config.yaml
tokenizer: "word"
vocab_size: 28
encoder_parallel_block: false
encoder_patch_size: [2, 2]
encoder_depths: [4, 7, 4]
decoder_width: 256
decoder_layers: 10
decoder_head_dim: 48
decoder_fused_qkv: false
decoder_prefix_bidirectional: true
learning_rate: 0.0097
momentum: 0.95
adamw_weight_decay_other_params: 0.05
Rows from block 12 of the image encoder of a small image captioner, named by matrix and row number. Rows with one number belong to one neuron. Each number is 128 + 24 x the weight over its row's rms, rounded and kept within 0 to 255. All counts start at 0. Numbers have three digits each.
After each neuron's rows are labels from the 100 images, of 14976, where the neuron reaches its highest value: "responds to" is what is common among them. Only what is clearly more common there than usual is listed. The data: rendered dice on a table.
# fc1: MLP up (encoder.blocks.12.mlp.fc1.weight, 1280x320), inputs 107-213
# fc2: MLP down (encoder.blocks.12.mlp.fc2.weight, 320x1280, transposed), outputs 107-213

fc1.38:157099180170134121148118154141126138133148130126137145140180129130113101134143132141149125131115096122111122098101136167129110092091149118150086120143130086117152120095122115110122125079127131093134111096133165143134127103096172068129105124122082119137141100143168148150113120068145130096136145121129095148154087108154184
fc2.38:142117133137152140133167113110190094136091132126136055114085102152135155149108155181134110088147163088129144118156149138117165149129107137122094130138149151152113154111134133126128100129133132150115156165141122122138136122097094120147126153148116150152131102165117160142115117177103117172142142150122130063107144136100115
responds to: purple die; one on top; dice: three

fc1.407:111118147129118154124102125131125118102111068132153126094107127122139091137136116163102136128117180143109128139130119133139108095128147149122079096109153129134125125135116164127137155124145162091161105146130125093137101138102106110144115086098116149131092125116094113152133151133136168133128109126122146106147133124159113
fc2.407:136130077114110084115148144112102114141150143138116084149123161102152134120136083111143144082171149127171149116156109119107134155091134135119143167102133125091110160068140143119130153109094131172108107139143108149117145136103106174141124107126136062106154112160142143114137108134129077175124133164122112135101111154116099
responds to: black die; five on top; dice: three

fc1.356:154144130131128137114188139107141161146114182145143087118123166156148078126143137155117088123123171147124096140122146110107142159132129120118151132141127129095114124119142115153149083061150128150152141149142148129140118118117150128122066116113115074101127171101154118159072118139133148161127123120125125161103124108167108
fc2.356:106150153124115120105079113137136100110097087123152154094113101127105175096132091073114155117121102123117125106111137152135102129094116101107140123110131157187140119111110114129134117183063134093088104085112144144157112103135124126110168122145123163129148136166150170092163179116120128102143165126113147130128163175124136
responds to: one on top; dice: three; orange die; green die

fc1.629:116127168117090135133129139159081129119105187125164078140108157109116109117117149103114148121111125152168118150107102081141106165130131125099107158083121170115159133117110137168104133141074155099089118107154153130122144118136109142166092119128142089162173188121153155108164095154142116112105151110109125098163106102096168
fc2.629:128101142137193149143123111128129083146084105108140180119120096142159126175109147147140114072141123093135175079151200164148118126123158103104106136083162112186094131136125094117156099127168114115141155156103096169103131164138159087107135081109108163136085132126082081141141107132061159132116169101130153115139156155131139
responds to: one on top; brown die

fc1.656:125133133163145106122069108123103142164154106119118120143124129107143102120127121166083122151155108122141099141097125143119128094147163108138139104126125098105108114128111131143087143136119154109076102133173094129136115143090077096107109106119138132101137125147136089125083140133166080151092128130138148097148168100120117
fc2.656:102140151128090151151172129174105139128130114132140159126128138098111164099087096069137147124166140109150152117083088089150092199148105156127105125134184121122131103092143127157188105143140122165178126152089129108097148079185108138144147125131124132136161124169114186135086167153185140125148103144106133118141131175143154
responds to: black die; four on top

fc1.557:096140121101157138108144107143159174144138129140116155125123165098080124154158124106130181115137142125136118127174065108108114138105139104096123163140107147160129145067127100162105151131103116120107096139154132121100150138110147146177128160163128094139102069124099095149108133133089104169194137111127080157134148073125165
fc2.557:128115160171127153129119135140084110127097140149134142129166153141125129134104139154139117112091119180148095094094135089145145079149129092122195092116137116150128130151092117198170105150139143159137133106115087099150105123106123139134110129125148163113148119174137155115162148137134126172109131119125105096100139107156092
responds to: five on top; black die

fc1.386:104155147110165108133166149120131106075150133132077125157101156134133147119125107098118143151116120148105126122138155169093096143114156112139146151104118113120111133170119111153085167128136138146113086134132102081098105146140150131150143131149127133118164176163150120128110123137129126122123118067124126132134094130138143
fc2.386:113127122128117118121117137124127147181099112109157125113114110163117182115118149141100157152140163086155144144117119100157161127126134132086087119108175119148141098130130146131124092097164139154105148156125141153133127109113116135106121072094118136150109100104122168118156145105154118108122159184120136131121146149151132
responds to: six on top; black die; red die

fc1.199:116150135087143163121119117117146134136167108128095100152143110086146110119127155118166102100109054162115119142112143128128122125121146160167136144109113124100111121141132089130128162143139156119143120143117108125120125156159071141143120134112086106156113124136096137167117134104084123094155140148170165151155093097126102
fc2.199:155130125159141107094134127152102127121143127150146143104108106142092088163069104085140141131131160146106107089152100162103122153117123112133121101146123156149168137116153149114121110121135108159082135127143108155140163143094158134111160085126188136107154128103156161183123129143148151144109117064099083088138151176120101
responds to: purple die

fc1.9:157104121127148077138133113101097139096139171120101132155124136143155154151152134105107052141144095117162129165127178123103154115114090153139160146147114152130129148112156127143145106096122158069085093123126129139108159102170150129105062123148116169108184162114117148113144137123105113140130138112130154170147121143179102
fc2.9:074144138112101117121139125120133135124171112128097123147157131143101125118131088136126169135100138163116095141098071120122110118135134133143086118133071161149105110133111129127103171144120094151161144110088158143154081145090109127118137163128127120145100102113147112077136113174142144106094077124114112119130127151115131
responds to: orange die; dice: three; one on top

fc1.179:136157133102133166129118120187114142112155079133140129106094118153109137163129114140105129161112121120141136165142110095124127159094187104125133150090124139151144184188146103125146137076116133126134158144119128130125120138085121058092129101140105103119139149113125132134118145141128141124150120075147152107103107129133147
fc2.179:131103091107142160161175138121102129179128175122124127113158108115177130122139142095125125130114132145098156131087149114190115124164120133120125122161154138081130060145111139117131104161133112123159102069112160136094098114119122164123135121076103164152108120136140136144131162133138118120097130170149118124151133128136145
responds to: four on top; dice: three

fc1.464:118097105121143147134114140119132123099095119169079171095137122157081130146089162101107105138165137144116149137111163105139096160104151107140152126101133094125147095151141120106079101109101112132099136093133118075125082127126134128118084136111096112127120133156094142131144163101104101102127066132144082128099155151101057
fc2.464:148163128163137078090108127106118141113145145102115129129128159153091136122183117113102163141111098104098153110157162132170156145148125084112139148138115125103124118113147098098127125153133128154134125149164128160121123098104100150111134115124190116107130130112179142170119120105149117132134163124131129140138105107170160
responds to: pink die; five on top

fc1.28:131156146148112135130103135096112143128137127108137123121139110105132143118101102072121126123118163140085129122151092101114159115103126149135132139149151135164163136116097148104185142106111158162126108163110156091133150111128206136115177151142113135094105128110114161151151138126176119075162119114136133108115176149136092
fc2.28:130130160108098182114149116162137102137114115160086103169144162135146117084146161148109129099148158151144130083070156130115130157113114120143109129129108115124125138113144135105091120119097102098151129088116100162110071125160098143119107142130126138137125141194123147104104096120073157133074133145134113135101116114154112
responds to: dice: three; six on top; teal die

fc1.711:092134089158123153099136122102130117112082156118139159125115116147139129136143110142124104138127132145111149085136135114137176147129147065165112176146123092121120139107130161116155139123131136120139105129139090114127145123146135132112090175122098170076128158117147134120109179165143170121143146145134147128112131110088134
fc2.711:146123149098150079170144102143126155159136073131116146138145121110128124104119141135165169161120116135124064161070099163159132125088112144107164106108097182133141127153095113122117100134138103119146146074140130121145095167117145117156128114152150117196167156116119140133164103162110102169111134122118127168085144120125114
responds to: two on top; blue die; teal die

fc1.51:175109114041175095114166091127113141128131132153166121148143167123134156057125119149085093073171107114124132110112118118136167133130106092140122181104166151116156082116165148107147135132116109131082116070161115152164171177135079087125147154168128145168152114125133108107122109077141106109166138100108115132153146125163123
fc2.51:094117096187115167110115133122102148124171109136118114098114139160141119117121111102127121134073113137142138173113113126125113089142123183085123085141097106156104156127085136118157140138127127120157116171075140113118133087127108140141147120109091127126101096148103124136131158157133156145120116172140132114148106134143132
responds to: pink die; grey die

fc1.572:140094135102154089130114116083127136140140161133137090133164143176114109078129113117150131119148152110150150130107116124143107088185122165128113151122136152072086137124136109070145089124095166117108098162139147140143091158142169100084164142085114105104080125106157100136116112124156117113100107104182122126077135106086155
fc2.572:105200122147134127164143163129096096088111125123156086138144104089101124167085116115090120161096085136097127105142162175101123118082100120134163154110127141134128149178172129134110128150130126114180133128117120101158143110151133149171095088137172119117134149140123124123127116114123151123141118138084129120133136105123170
responds to: four on top; dice: three; five on top; blue die

fc1.412:124119151106139115122169173136092142119126175115132130142121138158117148128145101084143107122116076147130124089101103122140134141141151172128129149100113149137174113113116182114079078123167193144147130118087116135096129126165094140133174131106124128094154175139135115176124141168126167093171096092133142151103121127091134
fc2.412:108092109129150128123110122104128155142126146144114144162126162117135141128135094145130128167126178131141128160154184125127074100100110145140160120167130089158105152158133131147164129123078093130107108115158152105144140134098175123122094127122117134107111149095150117158139187144129107154072142169133089079117124109185103
responds to: two on top; pink die; white die

fc1.156:072136134112172110179167149142129111100184114162106142132117106150140104099122104119175125113170150138142126124103144087165076092111125145138132143144134117114116117144120127137154119109137107111137099154101133160138134140130087122156130118122092059159125111114116145121148124132102121131130097125131112138113131134125103
fc2.156:170188167124091127091076148141159156112087144087152136131102119127137121134112121127151141161132095093128149121140132125093155156131162110145140110136105127116114099122119129154169135099093141135094121145161099098094143141114145131120127111159133138101161141153102123125140126090141118078162123133148126133116147125141180
responds to: three on top; dice: three; pink die; black die

fc1.703:086133127086111148160160121134148127131152133096133119152118143141158113133108122143139152162143170125119106144120111138108095138065131162103133156106155142103152136161126091175127091117150116150125152181132083182138177123134136092172125146122125135129127148182178137161121117126161101112151128143161107125132174128107101
fc2.703:156153135134148136142110131116097131174150125146165113095203132093151111090111123095119128121077121085103111128131116101122135137156126127118132116162122134135096113161125091128129121136090138158155129138135098152086148130149115158111096095139145140118151098119086066081113105106160137099119125115131194100100109130115139
responds to: teal die; dice: three; six on top; five on top

fc1.478:152107132123130153141111122129129123132124100135110131158134094136144142130080162092133149113160148119086150137167113104158151144118161189108138137130112075108148142139153109142116121136124111118138164100137141126101132091096149169141118136138190130125137137114128134112091138192141129109136124137097131132138125122084146
fc2.478:110144139104096110146137090140122102063138108134188143145113186130109082124143117123102136150099145122152127148128121109125112119094133110086132156121150116112097167071143156142151124082116163090145155119114161078139133118126108089129121108103120123159158133148165168120171150126122140129163118110089122123097141171130165
responds to: pink die; grey die

fc1.362:130166115139147133089105150117101087097104113168118128137104120114157131098125133147134160126153085127115113131154145111124109144126138100144145145114141159143102117120152104096101136144110156104098172142103147109111103118149148127153155153153186135126150115084128145061070164131116117127139112127121140188139136143105163
fc2.362:111102106129116094128160097158187141157081113086171137146171092149143125119114092086165113147141078169112132151140123113120146085118159146139129130150109156129171123113078137115128158138125100139148130111127099119174099124071139136110138111093098120179114186135109145139129118113109150118176121106147141120130131137127130
responds to: two on top; teal die

fc1.481:149192116138162111123082152127114144122113135121116118148081116133115133115128130134060109145158080142155148161165117124127097133114153150146098107147128093137126162133143168131100148111105160156128106105131128171110149136137156180153103106133107163128099117153172109184087141154156183177114115141166167119132127166136150
fc2.481:138120119121137134151127124153124097157149109125169128148143119108134144098144074123200117117097145111121093113116137118143143117148125138166091159119111142128141118100150105183161099141129118097119146122108095114095111095137093107120133116131132129143119079143098153087151162093117100075145099065130139112098135134142120
responds to: black die; three on top

fc1.632:095133130118105121185101122136118105119130124138066142120110127135156141097145089083121155109168164138141146129169158149133131134108157083112144117139148098107112108134138102126149154149121117150125157155179159139133142129127090126126097128120121140136116150130152126166132134101164159106121129137072109078169102152111131
fc2.632:127121147122109098127146159143155155093175134102159115145144109157074121145147141111173138166099124137097093101151114090153124127097147089153140141141118142144107110134117130100124093131175128162150115121113061121149089090154127144094133140152116115130129114122101093115096154169151135109134157138130172140097187158117136
responds to: teal die; five on top

fc1.682:135136155129151141103157114118097124126162131092120099097137131135156110123092138120154142101184131127082155120135145101135133146130138091131089138137135147122128129130119077114129143094093135152152142139142119086138118130117145121166159127127183168123103100168120154140122119130112087139128160137146128140111093128118099
fc2.682:134157154144096134123157139108143096125188150145106150138129144132078126092119129133121159132122154095098101123174105115166130132123093128127089151112104143116167152091157149108121127157112136119093116103105143146106144164152139117110146156137085091112094151118148108122134100125124124121111133084103102133147159119148132
responds to: orange die; five on top

fc1.674:101134111119132088120167108151104151120113084152117088114114124115118101125113126125160122117148111092155143151166147084104141139121150117119133129136149106153136112133131117101117134118110116106101118115128148088117110120133100083145102109109119112089152128128125087137128127116127085127120153112126174077139096124203138
fc2.674:145122135139118116111077140131142102096142139091141194139146144135146136134142107144107161127116118098135121113136067155144098118141116128142116106103126192122099165142135124134096125170146141109146114133123143159117160108147148146108141129136107149172098132133137165138143133110173178111153128124130078139120131097080109
responds to: pink die; four on top; dice: three

fc1.200:186099111133115112091075135107113171135097131127100124138148129104129142123174136149133146165126109081110115158143101102148149147142128151138111131131075140082118114161108126122098120163100110130131140119074140152130127107085121093130101116177116155147052135141143130085104115111114097132112133136116142154151106166142126
fc2.200:126072137127152130164148147137132113128098107176160129128181119141111128094099131111129123140111169125089108129140130142092117107109114107130139123128172080135115146125126083127084133129164121111116214115137146069120121137181126132129144147135127108091166127122099098127141124153167121133135101112147126141092159071113154
responds to: purple die; one on top; dice: three

fc1.25:157118134152122140148133151135172122141113161111132115128129149161179079131157146102152140125123127127176137159131113121160105115158132150111109112121144115133118177142133096128126107149135128129122086143141118171134106128136169145120120126148103136136149166166136193131112129119121150142093083124136107128136070098116130
fc2.25:095116134117133165137140107096119089108126131130121183090128142113080122109130123153144096145079130108095157115146163118114163146164130157095142139128136114120123111142121118115125144153106104165113149155112110050115127151122111129140169106148145126079099114086117102111163085123131088119096116102099129096152159176095102
responds to: five on top; red die; black die

fc1.2:113128132155107119096148160170165141172105142153127146152152133139071085124127162105118160139150087093135108091138114102127101132096186155121154113157111155154107132122116120142131127105158141148117086105117094117118129174110113116165102166118152120075164111150128120113157144138120109144142149129125121174132144132169121
fc2.2:134128149105108131115123109122121101126157123106126135128086137093164151130114062100079150130153156176114159138096093077116116155170134117129162151145118101084143114165144120129143108154121124127143169089126152153116144150122145132089147112111120118144103151106130142154104116143171100124116149105073097114128126096158110
responds to: five on top; dice: three; orange die

fc1.88:113142128145132101175142151125105134158178133121135103143165165119111099148161158127090122127139119143105153170110147093117122128147125109158144128152143110121112119109126085129064114119187104121119090136168133133135169099116180156125150109094156104162129120145134086089125144091140120177123147137123104146132128134139139
fc2.88:126114093132130137100123103090174140095132167149127136071112095142137149119115079159138148096113153106115110106141104109155131129104136143147103098171093126123125112142171152134158119135064108146166107133096108125085098112123160101117139103186134145111172143153172143124137124160119128093120113088119157106139107156135108
responds to: dice: three; five on top; purple die; yellow die

fc1.731:160134112142107104133132155115143146148104115125171100105166138120113101109125134164134105148116140100130155168121122174078157146106127118144135129149118151117133114129155072135126142119132116134145151101146150170106093135158088118148147110171134125112128152122128126132120129107133103149155102147162138156147085152120166
fc2.731:106121135175150184115108108132113104134146140163122137140109097172105165162149102084119178120105109156121111078136127089146092140118168154122148109116159112123122111160082133085117133114128152126129103138118133078113160137141147149084113163112122139151127142154163137145106115115146109122144152072122109109122150115119105
responds to: dice: three; two on top; brown die

fc1.232:153103066147099159132172093129095145163147106127134155110124099136106106148150131137152101150148122136096111103146123106144167112150118118111106117110151136158112132136106125142139075103138167143098153118100160126171178148109141102133114086162084128159107104104145109094132114076098161142113141122107127105142128161114074
fc2.232:122139179113125069111090116125156107150130128156120137123112114124111111127102094134091156132125140100146113137115141127128145131129105122134148114132098144114160127110133096132150142157143087135122085094148076137085113113117132127114114171122159121138117116156119097172083130153115135140157105161100107151099146099103152
responds to: four on top; pink die; dice: three; purple die

fc1.272:134134142128144139119079160081123120163108165177158126089171119160127090115145097132133149129105114127087143100142117132127101108123116113099151118046105128115120136114146137133139085141095151071101121142114121146137145138138121109113101121117111130160112118114144141118116136075140104128118125164132130142121149166125118
fc2.272:115112148125107072132083140141148120172108124102132126121113131167126115121140129164157097140094130168127098175115130120121137101154145143142089095132164073113124200138120117160096101150164155183170124133138108136155103173112088118115109125084076131080125121146095146130128073155147169122159117141132116078122094117147110
responds to: green die; five on top; total: 5

fc1.652:117091092115133142130113116117124126158126105160117129121090114148116083148122138111128140123138079179117154107096164119163138114131123133125129055154131057136110107108171102156131085112135127165122183155116131140178090157169197126139134126142147138129125120116095121128137151093147141159093140186105100130128109123076140
fc2.652:152115137104105103120126158163138147112144145145120137125112118084131126114109138167121152178123098109137048106157099119127123171145142144141187153115122149122141137124123151161116151128136155076113112099155152138169136088097087098126097117110121140147114131115132114122118147146158114073131103144150110131088100123121131
responds to: one on top; purple die

fc1.309:112132114157086130133115088118143125124118088139134155159131147132156135106150125134117099112141148122122145134152166077152130106136122153116126142106092127113136167157156161142141117149146090137100130139112082115109175160106068065128131123149080099206106129133115094140129128103141117136146091127155112124177101114124136
fc2.309:138087131138137127143162127103104144194134149102105107133133125144133148149093139083131169158169122137117145127109106169091139195141159115145143122134106141129070102110113116156079141101105160121163084134104143110123084128161145155152134140135098147102147150143141102100144130195145096115147105147138129137062153144127132
responds to: six on top; pink die; total: 6

fc1.8:107119134155126131066083124123108184164143110111120169121162133161110142099146123132157070163124146165112122147146111101131121118120137129146147135140106174136135148113123094147137181162185156156133111116106172158168147061139103131156104134159113142116115131127145075113128145123158130152131097152144126123112110156172116
fc2.8:096119104131137093130126126146140152142086147079148116121104128128114099120143121111148132057123104075193144126093108102142111133123139121114077123109143090136085122152115160135150124139097138143144040112161094149128093142126128105125160145148172113146115133130125156128143132150148160116166114102152062124124142155115119
responds to: green die; one on top

fc1.512:177148084172108103105150110101100085140123136153098155182139130117128124132175089131107157135128139132126121128136105144150124136135155119141152152105097151165106120086080162136155159154136107151112133138113165115133114135074137100071161116135136108110153141164103102129134104165136139131145113100138102139164130124141106
fc2.512:093102086104154141119112167120155137063175115117159105095113199143115112141130167120149124102123105132118128150123091082081139185123108152102105106111162126131185137147145102103096106155125146133141120117101099157142131119144127132133070098124112148165128084161119100118108112144100138126118143139092119146107152162107138
responds to: dice: three; two on top; red die; teal die

fc1.498:119093119119115160146098166106132082071145122125134165114122147122114130145121124110133143126104101099153087148141066130149109108136139159097118130116153111109140112140136131139139126132101145140136124137175163104106159134140122092140162115110129142180143114150129145112153078103138130109124136132097146167171134133131107
fc2.498:114191159129093098100169140125136135116115096140105100144151165127137092066156128145114119099132165159119130136151211148112120117113101094151135129151093114152156119102158105118136179143150147119099167113142133132116135102140149142129092134145152134133083135106139137165119154149123150152143132108135129154111125109107115
responds to: one on top; black die

fc1.479:116129137135122147128124116152107104125171109096148130106101139182164148138096111153093106114158124174123185087133151135127159139136102114171138159094153155114141151122154117133093171129136064167166131179127155180156109147098141133151137142136130106113129150134136141152137102129112114146108118119120113099145148132101171
fc2.479:149151102121157152073115126121142109153128107144140146172151123089116151129126138152136154127122136098137118144128097110109134089091116101165130169143081137141113133130148144185151132108089152130130101118095104044067154127153145095115115117141089105095127081141113153110113148109166155127116134132113107126135125117116094
responds to: purple die

fc1.105:140115110108129110138166140135144139124150099111100137103130129102111116123154099145116124152101068132132123098115086095129154186097128134194103152076170172098165121117147100113150161117100145120109154106127118139112104142157124088137113131141137112147162105144129170127145136161121134091148123139099108179162156167119150
fc2.105:127124134098158072144102120134135125132117178157144118126113153171144170148157121143155158140139163142117127187171173146144118066108115133105156123156138117163122100120117103136107129100127152149115123135151159097130153124122121147106146125112139177115124148115091127145156127072108074138144104089126171083138131113143156
responds to: three on top; white die

fc1.718:141144124111144131160070140159160078121106154139129097165115121126142135169111165091117155143131090149164177132142133092115175151114161109090129175141086123170137183094168150150133129086116139105109135148149115142125120149126081146139139124113137064140121139126110087125137118144091115100123115118138141116178172104129127
fc2.718:117118144109129149123166141082138114113105103124128098095144145121122096104184116160137130095137104117162139123129162135134111115085081142169096075140125132106153137116111122093118121131119122119138116115104134144086115079104137128129135152169140115108164110086114143155089160109141155151091124130121114130116102124169118
responds to: one on top; dice: three; orange die

fc1.237:149105116169100099126146131103114156131148116128103086171147173142123133165199141135159162186166167117115151146146096102158162109126094141152081159101136131105106167126093148158139156094087126122103103123127104100109149172106153125131127104090104157136127148080110128136142127149132101146097103169101112093108139149120131
fc2.237:110145119140146114118109120147151089157165116106156138148106134117145132097097113118102120084084112109145118085097103138146100119163139113084176099116139121092109122097135155075181124177167147119109140096133142127147147093151153113142146139177150112105121106133164108151126100151104102092146168078127125185153136166134151
responds to: black die

fc1.638:115151131163112125090089158153146156142085148120101155122113149120143127165114144143115114113132149110099153127092165163113103150150080142099128169141107182133129154131137120149134066152099178090097119103072143156112151125123088124148117109137106110148169126168114124069160123131118131128106131150152151140152119171132104
fc2.638:151101127072110128143121142119138100067138159143152109143117106124159103132148102131180141145119125101133164134122121118099133148141158123142060123120163100137145109138120158139154125118137092141118130150120112148140112109119144118146160140132140118098173142124097160143154152135159135151142125104094135093143108111154205
responds to: one on top; dice: three; red die; green die

fc1.344:129145117144104193146131151160130130093151117143092134138120155111107103140132121111117096122130139103093155118145078154069151106087171103126076132122120148118122165139109134140127133192097191071134084130187165116156152164119094094121150096102139137125084140132095123191143112163107138119145128137148110127163113112123121
fc2.344:123102102147133076140136170083095105167118126159167136181143134157165137109155116143123143116104150133149106089105125103139143167152130133128195173111122127142151123092148072112138149092136101154133153128127107164113085097102153161153121146149160112127148145162125138109150145123102121108085066165163101112136150110113140
responds to: black die; five on top; dice: three; red die

fc1.306:130143128117127127140171136203106112097178148117129123107126111123109126165100140143119121125109131158184125142126135143105122115173105126120148183089087128107155120104103106109126110158101127096129132129152098129152069081122128100172167117159181128147098115189086108128134134106097080111145145123126145120116115138107120
fc2.306:111121121106144128128072134092148121129080118142118123121109140126140114100162114154128128129140121134141141153120129116168144112123148082109144105154163097116121124111135152118109133116091118122130144064154143147101145140123112145112095124102098118114177113100108136134117134159121165088147117132110167075141108089159149
responds to: three on top; pink die

fc1.615:078162116141118126137124108173114113127134125121081105095122085143095097159152150085116123105117144128173125124115111053126173139094133126157117124160145122119145101101174144133124134129114100163125111128125153133132110119110122145163132098153114124099162114127122137100151163124101111151125104134156116135114113130102124
fc2.615:148119126080122075134134146092149117126138125138103107150117172113115137100137095121134151108141088155127062111107112171066120113159147134134155136115163093122118155152067113117099113136151137125119143073147122116150103127103147093150106123085106116157131112101139103125098134129120149139125126144092121107154114132110103
responds to: three on top; dice: three; teal die

fc1.526:119127134111137138158118151140132147128125121114090107118143160163148098123080093150153120109157131146162122123062054123165126165151136129161134127152176137113098133114106099163135086123104121148073158194129108154115109160104120112149166134179082115170118098130131155150127122127114123125145143131140108102130151167135106
fc2.526:149122122135159132125148117121128098134112105123095133112087134135156117097174171112097125116116114143093137135185113101091153152148150152150112105150109144134155144137132154133106125145134146129146143091109138149096157107153174106121068126127138126107128145143111118129115144147139102101139146162147163151132096112125104
responds to: three on top; white die; yellow die

fc1.756:140141104174132107125119119148139105099143122138112108128103139110109157106143107130090116146132131135114134122149063159105123092154147118121140170118161118112159093097157110113131103118126174163149149131145126135149180148120161109138080101151150150099121114073073103143144154082117130143153127109093113121090117092105171
fc2.756:108130125120120139107158181133126112167127109135127137145121148095120115148097111092150112107155130137134123142118166143161154111144127117080118115100079151130139094145085143108158151142111114095093143117139150100148110137113153130137143139134136155157107117151110084144105115129123153088161123131159146120157139140126146
responds to: dice: three; one on top; five on top; grey die

fc1.724:136109113111121116063144099166085104106113109138100088201162122163132101131176178145097121191145123133103142088168163073108164109136129128123168123123101110099131148154127127149182112141148151138148166123094109112110130119106122121124111113160141143145113133134109115085138084144140095158111159098069137142139104151158083
fc2.724:126150144081109149131145122120126150144165090077110167133118127143091126124133094101134135121151148161102107157122117139148069197136121132116096082058158133141142097138159116097117191086111175148111115119175188114153107126150120087151122171129063096136136145117179120141143137108116111113101135124130089123107131109112130
responds to: four on top; grey die

fc1.610:108150112103134109159105118154100094153122124131106052116097129097121131165131201158146161110131134145150120156119138101159109120135120097139142141124138086090155151139119105114135145146128104099115103133097136134110099127148163113121162147124131083119159103137137151116128118184121107129123108156090095143117150137150163
fc2.610:167112109139155125131108115101129089115125111103108144134131124124111143110157102102120113105114096112144129113150082181104136135120149110117119126130133185133122112123075146122106095117122112120150194110179120151122166130126118157150127084092103185136103110119070106130120142113105139085143119104121163105097118165128100
responds to: three on top; orange die

fc1.169:144087138127124088162132104064115123078124126122147188151178117131138156084152129111106165115116097080141169136115153112080156122157137174105137137104142152088147130115152108145123159151116128121111130111126136137118142135139112110117110162124176168163160137158092101140099146163123098147109098168121099116125131110154098
fc2.169:091112133118128156129131087125133141140161158102132062135107130150158120124162127108138134157105139139111113135098126081213148111142104134147085104080126171120090140161115092091100115158177153161134146115165149137130113139102101137065134088101113117088143120121120108081124151105132153115145128113152160126139131140120124
responds to: orange die

fc1.484:147109127133151117147107084119093163165087136122116118126111143093118123167114139103156134175058170110163142136140126134135143129126096125129148136130120109108173175125072114181128097124114141159121150129132093135113126069129132155119152138131172101123127137140127108163103129106130126104148144109108084089182149105151119
fc2.484:121134148139111121123119135143160102086148133179141105099175099146109141156120141144145102122153126133176101129101162100144117089079167153126049136132155120159098104134154106096110122067106156121122153133131157125148109179133133126147104169105081136106099108097127090092161114168120117114123132100153145104109146152145093
responds to: five on top; brown die; green die

fc1.702:167094102137180116142174143169103108128105121111120124121119132138167157107100137106134145098116114145145126103105130078130130152066137122129109141138169134167108149107114063146158125079085115153136126153163142099128127101116144147101137139133131106124154108107119183157128163124132099109136126098111091126155182144111130
fc2.702:108169136112144137137127147115098131137095101121126078114109161161118134112109134137174107148155121089111148099124102137135142128111114162148144106147122134102120109186133151137122109164177135124088139123106115163075135121108093132169144104150147169126135129112131122115130103109115157160135128164118171153146062101157115
responds to: three on top; dice: three; grey die; green die

fc1.98:102115093126144132106110108152117112130137095117114143121159127116134176160159125135128155124107164217155151153123127134118137091145124111118164153127141139123123114105151129137119132106160121122121127138133128104129106135116111115166122167155124058131132149122114137155118125097147144102130116163125149106077113132121118
fc2.98:178138147129146088154141090106125137125101132140143137140156127110127109069121144114124065139157103111085095105117119146157155172106143157095115105122131074137129150151121155116110134128154141108133098164138162127077152127126124165129136142122117161129134110155146119103100161120162148121113130134146124151164158141132144
responds to: five on top; purple die; black die